{"model": "sound classifier", "dataset": "simulated sounds of rotating machines with and without faults", "train_examples": 39062, "time_shift_ms": 50, "n_mels": 64, "hop_length": 160, "input": "log_mel", "spec_augment": false, "win_length": 512, "targets": ["machine"], "num_classes": 8, "arch": "transformer", "norm": "layernorm", "norm_position": "pre", "activation": "reglu", "head_dim": 48, "fused_qkv": true, "bias": "all", "qk_norm": false, "parallel_block": false, "moe": "soft", "drop_path": 0.05, "num_experts": 8, "moe_every": 1, "expert_mlp_ratio": 2, "slots_per_expert": 2, "shared_expert": false, "subsampling": 2, "layers": 8, "width": 256, "positions": "learned", "pooling": "mean", "loss": "cross_entropy", "residual_init": "zero_last", "optimizer": "muon", "muon_scale": "match_rms_adamw", "lr": 0.0069, "momentum": 0.9, "nesterov": true, "orthogonalizer": "newton_schulz_5", "adamw_lr_other_params": 0.001, "steps": 13200, "batch_size": 64, "epochs": 21.6, "lr_schedule": "cosine", "final_lr_fraction": 0.1, "warmup_steps": 660, "weight_decay": 0.02, "adamw_weight_decay_other_params": 0}
Rows from block 4 of a small sound classifier, named by matrix and row number. Rows with one number within an expert belong to one neuron, the router's apart. Each number is 50 + 12 x the weight over its row's rms, rounded and kept within 0 to 99. All counts start at 0. After the name is the row's rms in percent of the matrix's.
Before each expert's rows are labels from the 100 clips, of 14976, where the router gives the expert most weight on average: "loudest" is the band of the loudest frequency at the time of the peak. Only what is clearly more common there than usual is listed. The data: simulated sounds of rotating machines with and without faults. In brackets: how many of the 100, against the usual share in percent.
# router: slot weights (model.blocks.4.mlp.router.weight, 16x256, trained with AdamW), inputs 0-127
# gate: expert gate (model.blocks.4.mlp.gate, 8x512x256), inputs 0-127
# up: expert up (model.blocks.4.mlp.up, 8x512x256), inputs 0-127
# down: expert down (model.blocks.4.mlp.down, 8x256x512, transposed), outputs 0-127

# expert 3
loudest: 250 to 500 Hz (46 vs 10.3)
router.6 085:46 58 67 58 35 77 48 39 72 61 50 54 40 54 53 38 39 37 44 65 56 43 30 66 64 43 54 57 54 48 50 50 58 22 60 54 27 71 62 62 35 68 47 25 54 34 48 76 48 47 48 50 68 42 44 62 60 39 43 51 43 58 63 52 42 32 45 36 60 38 64 58 22 25 65 53 48 29 45 63 48 43 25 66 53 56 51 42 45 68 47 42 38 35 48 38 54 60 53 69 70 45 63 74 30 66 39 58 48 38 42 54 61 36 71 53 55 40 32 50 51 60 56 55 47 49 41 50
router.7 088:26 49 44 33 52 58 53 51 41 34 57 50 53 46 30 35 62 41 45 65 73 45 39 56 36 48 51 79 58 41 72 40 61 55 50 39 36 69 38 73 55 58 22 48 37 23 54 63 57 47 45 71 64 44 41 56 51 37 53 40 30 51 49 56 14 59 40 52 35 46 66 53 51 52 36 49 56 47 69 47 47 63 34 49 67 52 40 54 46 28 50 57 53 49 31 50 37 68 54 53 64 36 50 51 45 48 47 51 54 54 44 65 48 29 48 45 48 70 38 63 53 63 56 54 51 70 38 41
gate.1 044:58 40 43 43 72 37 46 68 60 58 28 23 42 48 53 58 49 41 47 42 58 59 28 56 43 55 57 36 52 32 53 32 47 61 49 42 40 72 37 55 67 71 66 64 64 49 47 50 58 41 62 51 55 59 54 41 63 44 75 43 39 39 46 47 51 77 49 46 34 47 46 28 41 49 50 54 49 27 48 51 39 56 44 49 52 62 39 67 54 48 51 46 72 61 43 25 72 59 64 49 45 41 51 46 54 23 42 56 61 44 45 47 52 51 43 49 45 33 35 53 50 48 35 57 58 69 57 48
up.1 045:47 33 42 57 54 27 80 45 47 64 68 44 47 65 50 64 61 57 41 65 46 45 51 49 52 33 74 51 50 44 56 66 78 55 36 55 57 49 43 60 26 53 36 49 44 48 39 50 59 67 34 43 60 72 51 49 52 48 45 47 63 65 58 60 71 49 61 34 68 56 51 53 82 78 59 47 35 69 53 62 47 67 47 47 55 60 65 59 44 38 55 53 44 42 52 77 38 50 31 54 57 41 33 31 41 46 79 40 63 46 56 42 21 47 37 38 36 69 46 25 44 55 63 63 56 43 46 40
down.1 031:50 57 37 75 47 51 56 51 31 45 48 65 43 45 66 37 56 66 43 39 57 75 72 36 41 40 20 40 47 66 35 27 44 47 47 17 50 27 33 61 57 51 62 51 51 58 49 68 49 66 34 69 37 43 38 56 46 36 80 39 35 35 64 49 53 31 39 51 28 46 69 45 43 67 67 45 65 28 59 42 42 38 45 55 54 47 49 36 57 41 48 61 47 44 69 37 55 53 57 48 46 65 36 68 64 58 56 60 61 46 32 64 46 57 48 41 69 27 40 31 53 43 54 63 48 47 62 50
gate.2 016:49 59 44 40 41 45 52 56 26 65 53 57 50 68 57 46 55 47 49 48 42 59 42 46 54 83 44 59 48 55 54 51 53 60 33 35 34 47 63 35 37 47 53 70 53 44 58 53 67 46 44 43 51 23 48 34 50 36 51 45 41 27 70 52 48 40 66 45 42 48 58 65 34 52 54 35 69 50 40 50 46 63 64 37 48 62 77 46 57 60 72 54 45 56 44 44 40 57 62 61 44 56 44 43 44 52 43 72 42 43 58 50 64 28 28 65 64 46 47 57 33 64 52 43 39 33 69 58
up.2 015:55 34 67 58 32 36 44 47 79 39 51 61 66 31 34 51 36 40 55 48 62 29 51 52 35 62 63 43 44 36 52 58 76 47 21 55 57 31 42 59 38 55 38 39 71 43 43 51 28 54 45 35 63 56 53 29 34 33 45 47 51 57 42 48 40 47 58 67 55 51 63 40 35 41 56 63 51 35 68 48 39 54 50 41 61 42 39 41 51 63 52 52 34 48 42 48 49 54 29 42 54 51 59 57 61 24 56 64 42 60 57 52 46 64 33 51 61 50 34 76 41 61 30 82 44 51 37 52
down.2 015:49 64 49 63 49 71 63 39 42 49 48 41 76 58 44 36 51 50 37 45 46 28 36 54 57 47 43 45 51 46 34 61 54 55 53 28 82 56 71 63 59 30 39 57 37 43 54 65 48 55 39 42 32 29 61 42 50 32 35 38 57 73 52 62 48 34 64 60 64 54 46 58 45 66 48 67 53 48 47 64 47 39 63 63 72 56 57 66 58 56 48 54 39 39 42 56 31 48 32 43 30 39 36 40 51 66 30 44 45 49 66 52 63 61 61 44 68 62 49 64 36 49 59 30 34 39 42 34
gate.3 042:46 60 45 57 53 54 40 42 55 42 76 68 37 61 56 42 46 47 56 68 40 25 45 37 58 64 66 39 71 50 42 40 48 51 52 45 67 52 26 48 66 49 58 48 51 31 49 48 46 32 60 67 57 43 56 51 33 50 78 45 69 61 37 50 24 77 40 55 63 37 45 62 29 45 56 31 53 30 36 63 43 42 63 42 52 56 39 36 43 45 49 34 42 44 53 33 46 52 52 42 70 41 39 63 40 52 40 64 69 44 50 41 24 46 48 43 65 66 50 36 68 47 53 39 64 60 56 32
up.3 040:60 52 49 37 39 43 51 56 57 51 79 60 66 51 39 54 61 73 57 67 36 34 44 77 36 59 56 54 56 67 44 47 61 38 46 29 57 51 44 44 54 33 51 46 26 69 55 42 60 50 56 43 50 49 50 52 63 46 52 64 40 44 68 59 28 68 58 74 49 30 24 63 30 55 59 26 64 34 47 56 47 56 72 50 47 53 53 38 47 23 53 47 62 50 30 30 50 44 37 52 46 43 32 52 41 52 68 55 63 60 43 44 54 49 64 38 46 65 45 50 30 29 64 52 37 70 46 60
down.3 039:50 51 61 43 64 50 44 38 43 37 45 55 54 48 51 60 51 54 49 29 52 63 65 47 42 17 66 31 58 45 43 34 46 30 53 50 41 63 48 42 61 45 48 67 53 56 52 51 35 30 41 56 55 54 42 43 42 44 26 37 47 70 59 54 60 39 53 34 59 38 62 46 48 78 46 35 61 42 56 53 30 51 41 40 45 53 59 48 33 62 36 64 39 51 43 73 51 50 49 53 41 43 55 67 40 26 45 58 65 49 57 46 61 57 47 55 70 60 53 59 71 49 59 40 48 67 65 54
gate.4 026:62 71 48 42 47 65 48 65 46 64 61 45 40 45 81 56 41 42 66 43 60 37 32 42 67 42 67 64 32 42 53 54 66 53 43 47 61 38 56 44 49 58 38 51 43 54 59 51 51 52 46 46 56 56 49 51 22 61 51 51 46 53 61 38 40 76 22 64 35 55 36 56 29 30 71 38 56 62 52 51 49 28 43 50 36 48 48 58 67 48 54 55 63 38 68 55 42 47 37 55 40 34 58 32 57 61 51 68 65 48 38 47 26 32 62 67 48 32 52 56 43 49 40 94 52 40 44 49
up.4 031:40 16 46 46 68 45 48 46 42 20 55 64 41 66 42 58 49 55 68 49 66 32 35 53 38 30 64 71 55 44 52 48 58 57 58 37 57 30 36 48 49 40 44 29 25 61 70 47 69 60 68 39 45 45 40 81 56 49 42 48 48 50 55 50 31 48 43 60 53 52 61 70 49 48 65 50 61 38 36 42 45 42 49 51 45 52 41 57 42 54 76 57 61 53 36 70 53 51 53 49 39 57 57 45 35 71 47 63 50 60 54 37 60 84 60 43 57 66 11 57 71 34 53 41 42 59 44 36
down.4 027:56 51 42 60 42 53 33 57 34 68 29 54 24 54 74 32 54 46 37 53 41 68 67 40 52 66 28 44 33 47 55 42 36 62 29 48 50 52 56 69 53 30 50 44 57 53 67 71 53 71 43 59 52 63 51 52 59 56 66 54 50 80 46 57 61 48 34 42 58 53 47 58 34 60 57 62 51 55 64 42 59 59 40 72 46 49 51 52 65 34 60 78 62 37 77 17 35 45 46 50 61 39 29 50 44 46 53 46 49 35 54 70 50 42 35 51 43 21 36 23 49 60 41 52 42 43 39 61
gate.5 022:71 32 50 57 30 50 41 59 44 32 47 48 50 16 52 48 77 52 69 38 56 32 46 45 76 55 54 69 57 36 45 28 63 47 58 54 73 56 58 71 38 46 52 44 54 56 48 26 51 46 68 32 55 43 45 43 53 65 51 44 40 39 60 44 46 64 63 67 44 61 44 44 56 58 42 61 51 62 51 64 70 53 53 69 71 50 59 57 47 74 45 50 48 48 75 38 49 64 73 40 45 64 52 41 77 59 58 57 58 67 51 51 45 47 59 49 62 38 29 64 51 64 31 56 64 46 32 47
up.5 019:45 65 61 29 59 40 70 61 55 68 55 42 66 50 67 61 43 65 57 32 63 45 64 67 45 60 49 44 53 65 60 69 47 47 61 56 37 46 53 61 57 19 61 56 61 58 47 55 39 60 39 51 69 46 56 58 57 46 48 30 67 65 33 57 55 42 51 50 47 40 49 28 76 34 50 25 47 44 53 48 28 38 24 39 34 58 28 37 57 47 48 55 52 57 43 64 52 55 35 55 59 59 49 67 47 51 49 43 40 35 47 55 45 42 57 44 41 49 63 37 60 55 45 45 40 44 40 64
down.5 021:33 58 32 40 41 63 28 61 47 39 30 36 55 63 62 41 32 66 46 28 52 45 58 53 49 58 38 49 58 69 38 42 55 71 39 50 58 47 36 74 52 48 50 47 50 45 28 32 45 35 55 59 52 58 45 44 46 33 42 58 35 54 60 54 50 43 46 56 68 39 65 52 40 60 54 62 47 48 48 55 29 36 73 56 33 38 45 55 57 38 39 28 56 51 35 52 45 29 44 39 43 64 51 48 43 55 40 44 79 82 44 48 40 65 43 45 50 43 52 56 65 43 48 52 63 58 51 68

# expert 6
loudest: 250 to 500 Hz (27 vs 10.3)
router.12 104:50 63 50 52 40 47 75 59 48 68 43 48 51 44 40 45 51 66 53 67 71 41 17 58 45 59 55 23 32 69 59 53 66 51 38 29 64 52 73 60 38 58 43 55 36 63 39 45 48 54 46 47 73 56 51 27 67 53 50 70 47 59 57 53 59 52 65 60 47 35 66 73 69 44 66 47 55 66 44 45 71 45 47 62 26 49 35 25 62 45 54 57 54 41 58 48 54 43 55 45 65 51 59 49 47 42 65 63 70 44 35 44 57 50 48 55 43 52 49 43 53 41 53 75 73 67 46 47
router.13 093:71 49 26 43 41 53 72 57 55 65 55 40 43 68 54 80 45 64 36 38 50 62 47 47 57 57 64 41 70 82 58 57 45 49 38 64 54 51 32 54 47 62 22 28 52 71 42 47 57 63 55 18 69 64 59 57 53 53 39 43 70 63 31 28 57 55 35 44 46 34 43 63 45 45 54 37 36 34 44 63 65 43 53 49 40 51 54 46 52 51 31 46 48 43 48 25 41 46 69 51 37 37 66 38 44 54 47 49 65 51 61 69 58 52 61 49 56 57 43 24 46 42 61 29 62 52 44 67
gate.1 026:58 36 63 62 56 50 33 62 44 30 42 56 54 31 61 50 29 71 51 55 54 75 41 64 46 57 46 48 75 52 38 54 44 41 35 48 36 63 25 31 36 36 60 46 37 62 39 41 34 53 35 45 64 53 56 44 53 51 52 61 36 54 46 61 28 47 42 28 68 56 46 60 42 47 56 43 34 39 63 37 60 55 57 44 64 42 53 50 57 45 06 57 66 55 37 54 26 55 46 73 34 51 62 46 51 44 48 61 49 44 46 47 62 33 31 63 57 58 33 54 48 46 45 59 58 44 49 57
up.1 024:38 34 60 43 47 46 24 75 31 48 52 57 40 19 48 40 51 50 32 36 73 57 48 50 47 50 50 65 53 31 52 35 51 53 50 44 47 41 49 34 49 40 58 55 51 29 38 42 58 50 45 67 41 41 53 37 50 43 47 70 45 55 52 48 27 47 40 69 47 71 46 44 49 45 34 33 38 52 58 59 31 48 55 47 49 66 16 63 55 53 48 87 69 46 49 54 34 58 73 26 71 53 40 52 62 50 42 79 48 52 49 41 22 71 84 35 39 77 46 59 41 65 60 46 50 37 42 42
down.1 026:62 63 46 39 62 29 52 48 47 62 25 77 50 36 50 48 42 70 47 62 56 27 77 37 37 48 41 51 76 55 50 52 34 53 43 49 51 14 54 41 49 70 50 47 53 45 54 35 39 44 38 43 28 72 60 45 31 56 56 41 72 54 52 45 57 31 62 38 51 43 48 60 44 56 73 44 58 61 49 35 68 32 42 28 68 47 75 30 43 49 53 53 68 58 34 37 64 59 60 63 64 52 56 60 45 59 53 34 52 60 75 59 60 51 48 37 50 19 59 44 58 44 51 82 50 54 25 67
gate.2 025:85 62 37 55 50 58 29 40 48 43 52 37 38 63 50 56 67 52 67 44 21 48 50 36 46 37 48 60 47 63 73 57 51 46 20 48 68 31 62 65 52 55 48 69 40 43 46 51 73 38 61 56 39 56 53 74 65 42 55 51 57 59 34 32 57 47 59 60 53 34 33 53 56 48 40 36 60 54 55 55 43 52 48 56 57 63 28 71 65 47 28 37 66 60 28 47 40 63 49 67 63 50 63 67 50 28 52 45 52 49 57 48 49 51 51 37 51 50 60 43 24 52 53 62 53 61 40 45
up.2 028:33 45 45 30 53 52 27 62 56 59 57 58 37 48 71 59 36 35 63 44 46 27 28 54 39 38 65 69 60 37 46 39 49 30 42 56 46 46 50 19 31 64 78 50 43 32 44 47 53 35 44 50 54 57 52 40 58 67 54 56 48 52 40 54 57 35 51 62 62 41 35 38 29 53 41 52 57 41 54 39 51 52 56 66 56 46 59 75 36 43 42 55 50 48 31 55 49 56 57 51 73 71 27 45 73 36 40 25 41 59 48 67 50 40 60 36 25 46 66 36 27 67 49 65 41 74 40 48
down.2 025:45 52 37 49 50 56 63 37 63 63 42 49 57 39 68 54 21 50 50 57 54 64 56 34 43 58 55 51 58 48 56 57 36 54 34 69 34 54 43 76 57 48 53 21 49 54 57 34 30 50 55 55 56 59 61 70 70 71 40 50 51 65 56 32 33 59 48 31 72 43 58 48 53 15 53 55 51 80 32 66 57 51 34 41 64 58 63 43 65 33 42 51 54 59 56 32 70 48 64 43 36 69 51 73 58 43 66 48 41 54 46 69 41 54 50 58 51 38 29 69 44 64 45 27 34 51 38 36
gate.3 053:49 56 64 26 52 64 32 54 41 24 39 41 39 46 69 42 44 51 77 49 50 59 56 45 54 46 52 59 52 36 69 52 39 42 53 38 47 52 67 31 49 58 53 53 32 57 53 80 64 58 48 30 56 50 61 62 33 42 74 67 28 47 63 35 45 43 47 58 61 44 50 32 39 19 46 34 36 47 45 51 40 45 61 40 70 79 60 41 47 65 59 57 68 36 54 56 41 49 40 68 69 61 50 65 46 63 38 58 45 37 66 78 36 54 31 21 48 53 60 56 40 62 40 54 50 52 50 42
up.3 050:44 42 21 61 40 29 63 36 69 46 48 56 59 39 57 44 38 48 45 37 50 41 36 52 56 38 54 63 34 43 56 37 83 47 50 46 59 57 57 47 43 40 54 39 54 53 54 54 48 62 71 44 37 54 55 49 47 63 68 34 75 49 62 63 55 45 55 41 34 31 56 59 62 55 48 58 46 40 50 34 60 45 45 63 44 43 37 73 58 35 43 57 40 59 39 41 54 28 52 08 35 50 45 40 48 58 42 43 60 72 62 38 63 79 44 53 55 40 59 42 60 48 43 40 52 57 58 61
down.3 051:69 49 52 54 65 50 49 38 62 66 72 28 34 60 60 48 40 77 46 53 32 34 56 39 52 44 54 43 51 65 35 47 41 18 36 58 39 47 39 61 53 45 37 44 51 54 62 16 41 51 64 39 51 24 68 60 57 55 81 62 47 42 45 64 60 55 54 42 28 52 30 72 33 47 41 47 61 46 42 24 53 27 38 45 41 35 48 65 52 41 52 60 28 54 44 58 48 52 57 63 36 55 65 59 54 60 57 55 49 51 58 74 52 62 52 68 51 41 21 55 48 41 41 33 39 56 51 41
gate.4 037:48 26 55 46 55 62 38 37 40 59 34 51 42 56 21 60 35 35 64 53 46 53 61 40 42 40 35 43 40 36 39 62 25 47 64 42 67 32 32 58 31 57 66 66 66 53 40 32 73 52 47 46 58 55 46 53 56 26 48 35 19 41 39 64 55 56 70 45 49 39 59 58 68 46 47 34 53 51 49 69 69 56 62 43 39 35 47 59 47 36 37 52 29 38 54 60 44 36 59 48 54 54 55 28 41 34 60 55 31 31 78 37 50 35 56 52 64 59 37 65 67 59 63 57 43 65 53 44
up.4 033:61 68 54 53 77 66 75 50 57 61 41 55 74 63 43 46 58 57 57 41 34 45 48 57 34 29 51 63 43 77 29 59 47 56 23 76 36 60 34 50 50 48 56 57 64 55 52 17 44 68 62 48 43 58 66 42 47 35 55 47 49 57 38 22 73 60 50 53 48 35 48 68 34 63 70 68 28 44 41 62 73 41 42 56 50 55 49 29 51 43 53 57 56 52 24 32 38 28 63 59 62 39 48 47 66 28 48 40 50 59 30 54 45 30 45 48 41 58 59 49 56 45 37 56 52 38 72 59
down.4 036:76 59 57 44 45 54 40 33 20 30 27 49 38 45 53 78 49 45 54 64 44 24 26 41 62 52 44 68 54 36 46 78 58 46 57 40 75 54 20 42 53 68 37 57 47 37 35 46 61 66 61 45 45 40 66 47 53 58 41 67 40 63 57 70 61 43 62 40 48 56 27 59 48 45 48 54 44 43 37 57 50 42 52 35 61 43 44 61 41 65 74 41 52 40 73 52 60 31 26 56 29 48 55 70 66 52 37 50 28 34 53 46 46 69 49 53 51 45 50 54 47 48 54 51 41 55 58 56
gate.5 022:51 46 50 56 57 61 61 50 73 29 52 62 46 47 53 50 60 62 54 43 54 41 45 45 44 55 52 46 54 67 59 48 58 62 48 62 39 46 47 64 53 59 44 53 68 65 42 47 42 36 50 48 49 31 62 50 70 14 63 53 51 58 42 47 40 60 38 77 49 37 74 53 52 72 65 37 62 36 23 56 47 30 32 37 59 60 35 41 77 54 24 27 52 52 54 61 34 42 65 53 65 43 71 56 43 59 69 52 51 58 42 67 45 55 52 69 58 72 57 56 51 46 34 38 64 68 53 40
up.5 021:44 34 47 53 45 62 45 35 66 74 66 40 50 48 61 50 50 65 36 62 24 59 55 58 51 50 28 44 30 48 49 23 71 72 61 59 55 49 41 44 65 38 41 58 46 66 49 39 46 50 36 58 54 65 43 52 57 40 43 51 49 28 59 67 47 39 53 25 47 54 68 64 65 41 62 35 46 53 46 32 40 49 45 77 65 35 50 45 21 52 47 57 42 61 47 67 55 53 43 39 53 40 34 43 48 51 68 61 34 49 41 60 58 69 56 35 60 50 69 57 46 42 53 53 45 42 50 60
down.5 021:45 43 29 45 35 52 34 48 29 50 60 45 53 46 27 64 37 44 59 58 68 43 29 51 66 72 38 37 61 69 56 71 44 41 57 53 55 62 41 47 55 66 46 24 49 40 41 60 65 76 46 37 30 45 54 40 67 82 38 57 50 47 39 45 57 52 36 41 57 39 33 57 24 28 51 36 48 44 65 53 73 39 65 44 47 48 45 46 57 39 61 38 48 37 43 55 39 50 56 82 52 43 25 74 49 50 48 68 55 31 68 47 44 53 51 62 31 53 53 54 38 58 48 46 55 55 60 47

# expert 4
loudest: 1000 to 2000 Hz (43 vs 14.1)
router.8 112:37 64 42 49 54 47 57 42 35 64 43 36 52 48 33 36 36 58 45 64 51 35 49 52 31 54 74 60 61 35 44 50 49 42 29 54 53 60 39 55 23 39 54 36 57 53 31 43 59 33 37 44 57 33 56 52 61 44 40 39 42 78 38 46 47 52 44 48 45 43 74 70 61 35 64 37 44 62 70 52 65 59 61 54 54 66 63 43 60 35 50 60 42 44 49 60 62 44 52 34 73 55 39 44 50 28 62 66 54 51 33 46 71 41 37 69 59 74 44 52 50 61 40 70 59 51 31 47
router.9 088:57 42 46 63 43 68 50 49 37 44 34 66 48 59 66 52 30 58 30 45 75 45 58 54 60 36 33 33 51 67 54 59 62 48 69 66 46 12 53 55 55 54 51 63 40 29 87 46 48 41 60 62 50 38 70 50 43 63 49 53 49 25 63 31 49 65 53 30 67 63 47 30 58 47 53 44 22 57 58 52 34 40 36 31 45 54 41 51 40 37 53 40 34 61 53 57 51 44 73 60 31 29 57 67 35 63 42 48 44 75 59 39 67 42 58 33 54 34 61 60 55 53 49 26 43 53 37 15
gate.1 023:64 47 57 46 48 46 37 51 50 39 48 57 53 52 36 68 59 57 51 57 54 63 45 34 44 33 36 51 46 63 52 38 43 61 49 67 46 57 61 47 38 56 21 43 45 45 74 45 47 33 54 48 60 66 46 81 51 52 57 67 47 35 52 35 54 50 72 37 54 52 56 36 40 67 56 35 58 48 49 38 32 42 34 55 20 60 41 42 43 30 40 56 63 50 51 51 63 66 62 47 52 27 63 65 34 26 45 58 39 40 44 50 52 59 53 69 53 17 47 51 59 52 68 40 67 38 54 58
up.1 020:59 43 40 58 39 67 45 47 41 53 56 44 15 50 44 39 53 43 62 34 59 48 47 46 49 74 56 28 59 61 53 54 55 48 55 81 53 31 30 56 52 48 41 52 51 69 53 49 75 42 41 57 34 69 75 52 49 53 49 33 53 51 32 63 49 54 42 58 50 45 52 52 43 45 14 88 51 41 48 84 33 55 62 48 60 52 23 43 45 43 62 56 44 44 27 58 64 39 52 45 55 48 70 63 71 44 75 50 58 38 34 48 43 38 46 33 57 50 60 49 54 48 60 62 57 43 69 44
down.1 019:46 36 57 66 53 65 62 52 55 59 48 62 31 35 48 67 50 78 50 31 33 64 58 46 57 60 65 44 50 72 34 50 67 63 49 33 59 56 31 44 54 57 44 39 46 58 39 50 72 51 19 50 54 55 35 43 45 53 59 59 30 51 51 73 51 61 73 51 66 44 43 38 30 47 58 47 55 49 57 38 67 57 67 64 42 53 39 33 36 43 53 62 42 53 62 55 59 43 49 54 55 43 27 44 40 55 50 38 45 56 39 69 45 32 49 61 58 32 72 54 42 46 63 36 62 76 43 44
gate.2 019:60 43 55 44 50 45 52 37 71 50 54 58 52 20 54 52 48 56 52 53 53 55 31 41 50 50 55 53 47 35 43 63 49 45 74 48 51 45 29 23 40 61 60 56 42 64 64 38 40 44 61 54 34 61 66 70 43 73 46 44 30 47 59 59 63 62 64 30 60 34 54 38 70 55 42 55 63 39 60 40 26 25 44 40 75 65 55 70 38 77 69 35 49 44 70 51 44 43 44 46 33 39 58 23 54 52 34 47 85 38 33 63 47 52 43 49 74 58 40 57 39 36 46 47 44 69 60 48
up.2 018:59 32 48 26 55 49 46 59 64 62 53 51 50 61 42 60 45 35 53 34 53 51 61 52 52 65 20 29 76 46 75 63 39 31 67 39 37 46 32 47 48 47 74 52 58 56 50 63 47 45 45 33 42 45 36 52 40 41 47 47 53 55 46 63 48 54 28 56 47 37 68 55 56 62 22 55 65 37 47 35 59 37 47 73 39 38 39 39 20 43 43 40 51 47 61 43 54 55 56 33 34 58 52 55 48 58 46 47 58 33 65 53 38 42 51 67 55 24 50 38 35 42 49 44 48 51 68 58
down.2 017:72 40 44 56 38 55 57 50 49 70 61 52 49 45 37 54 37 63 44 34 53 63 65 42 72 49 52 64 33 62 46 60 35 48 30 52 29 46 41 23 49 26 60 52 53 50 29 48 72 56 28 61 52 58 66 43 65 55 31 80 57 67 53 62 61 43 69 38 63 33 39 52 58 37 50 63 45 56 48 49 41 64 53 54 37 43 41 37 47 54 53 34 62 58 32 76 45 49 47 39 55 50 48 61 72 54 38 37 34 55 55 39 42 41 58 56 46 50 80 47 65 64 38 65 57 79 44 43
gate.3 020:63 61 50 62 65 60 41 34 57 68 29 42 40 42 58 41 52 48 25 37 61 50 54 42 53 72 69 38 62 58 39 45 52 56 59 51 48 60 36 34 54 72 42 52 41 54 34 43 81 71 37 48 61 56 47 52 49 58 51 40 57 53 54 53 56 59 48 51 51 56 44 37 24 67 41 43 64 34 52 58 49 49 49 59 67 86 64 61 39 64 40 38 52 51 51 53 70 73 48 20 53 35 42 53 46 55 33 43 69 49 57 50 47 38 35 54 45 50 51 59 37 67 48 24 67 56 57 46
up.3 017:67 49 64 61 39 64 37 57 57 54 38 57 54 42 47 50 64 44 64 40 42 48 45 32 55 45 53 48 58 33 45 59 54 60 44 34 29 44 64 71 49 49 54 29 49 30 29 45 55 31 35 45 33 58 62 39 62 58 39 52 61 34 48 58 56 46 50 42 59 44 32 36 67 63 38 54 57 50 66 56 49 55 54 57 40 57 54 66 58 50 54 71 64 82 28 56 56 30 46 40 33 48 38 59 44 47 59 42 49 52 35 42 48 63 20 51 62 50 54 60 59 51 45 45 63 44 68 54
down.3 017:49 37 36 30 59 49 54 64 36 86 31 45 59 37 33 43 60 75 32 57 56 47 63 56 42 55 28 29 30 69 55 30 70 54 35 48 47 39 34 39 38 55 42 50 37 40 59 47 90 52 62 57 41 43 65 35 52 52 53 39 43 31 58 64 48 47 45 56 76 56 75 61 61 59 63 48 67 52 28 77 68 53 56 59 45 50 54 63 51 40 41 49 39 78 57 32 33 63 64 59 52 35 40 36 41 48 48 36 58 52 55 47 61 41 45 47 73 38 31 37 45 65 46 78 57 51 36 51
gate.4 357:31 50 68 52 49 44 52 37 32 66 44 43 38 59 66 58 34 43 24 56 55 54 48 61 57 66 88 58 62 46 64 42 56 39 56 48 38 59 67 58 51 37 58 32 61 37 46 48 45 41 43 68 50 45 66 49 57 46 56 57 35 82 50 35 36 40 52 50 51 45 72 72 42 47 34 22 56 51 57 60 82 30 39 60 51 61 56 52 36 51 58 62 45 42 68 53 73 49 54 65 73 29 50 46 38 54 55 64 27 48 40 61 49 41 40 52 58 72 43 56 46 52 38 49 52 51 33 39
up.4 545:45 52 49 47 47 67 50 53 35 65 56 36 50 55 38 34 51 64 46 59 37 33 41 51 40 48 29 34 43 48 42 52 65 45 62 52 50 48 11 37 53 44 53 59 74 52 51 55 55 55 74 55 46 50 39 62 46 38 37 37 38 69 56 48 63 47 60 78 57 52 47 55 44 45 59 68 42 59 51 33 67 51 66 48 32 62 50 64 62 46 50 64 44 46 53 44 57 49 65 42 41 44 46 56 49 39 56 46 64 69 44 49 54 32 50 60 53 55 53 57 50 53 58 67 61 43 40 43
down.4 571:49 42 55 69 47 40 63 49 45 46 39 34 37 45 48 72 59 44 58 51 63 68 62 64 54 60 38 47 54 42 65 41 72 58 35 61 47 57 87 66 49 43 49 40 25 56 52 44 36 46 32 58 43 50 43 51 35 60 61 70 51 51 43 37 22 38 31 42 57 51 65 63 41 42 58 52 61 37 52 46 47 51 37 48 73 48 56 32 39 58 40 41 54 50 51 68 42 65 48 46 34 46 50 49 59 62 50 55 30 36 50 30 35 70 35 41 59 48 62 41 33 64 40 47 54 67 29 69
gate.5 018:41 51 35 58 56 42 63 30 36 57 33 27 53 58 66 68 33 64 42 49 62 60 29 46 66 44 57 57 52 56 49 63 40 36 50 51 55 34 21 50 43 48 44 50 59 58 59 39 48 45 37 65 55 42 48 37 39 37 50 43 54 58 45 58 35 52 48 69 69 53 46 60 43 44 50 46 62 61 50 35 54 60 49 84 61 58 40 36 35 20 33 64 58 38 59 39 46 57 30 38 45 31 61 63 42 42 42 57 56 32 28 54 46 58 33 71 85 37 57 64 45 57 56 44 36 61 54 65
up.5 018:70 19 65 51 80 40 29 25 61 47 49 29 50 62 55 56 35 52 42 64 57 35 33 66 42 56 54 63 44 33 46 41 39 68 45 47 45 69 36 38 54 36 55 48 61 24 32 72 53 48 45 36 61 44 54 46 31 69 54 33 61 50 61 60 35 47 72 62 47 59 70 60 81 65 39 43 44 44 55 54 58 35 48 34 56 40 49 36 50 52 52 66 67 72 42 54 49 31 45 53 44 57 57 29 44 48 64 45 76 43 39 50 66 46 55 51 33 57 67 53 50 56 37 43 48 67 43 64
down.5 015:58 69 39 62 48 37 38 43 43 41 53 57 54 16 45 61 48 61 62 73 44 70 42 55 62 35 36 51 46 57 42 59 44 42 57 56 69 41 52 36 41 45 59 43 37 39 59 65 42 50 36 73 60 63 47 36 50 32 65 69 74 69 36 61 67 67 48 39 40 46 31 73 73 59 57 38 52 54 55 27 44 50 44 34 46 60 55 25 53 65 62 57 54 43 64 54 53 67 66 53 66 58 51 60 58 36 56 64 42 36 49 56 75 56 39 43 65 55 63 45 55 34 76 60 60 59 48 71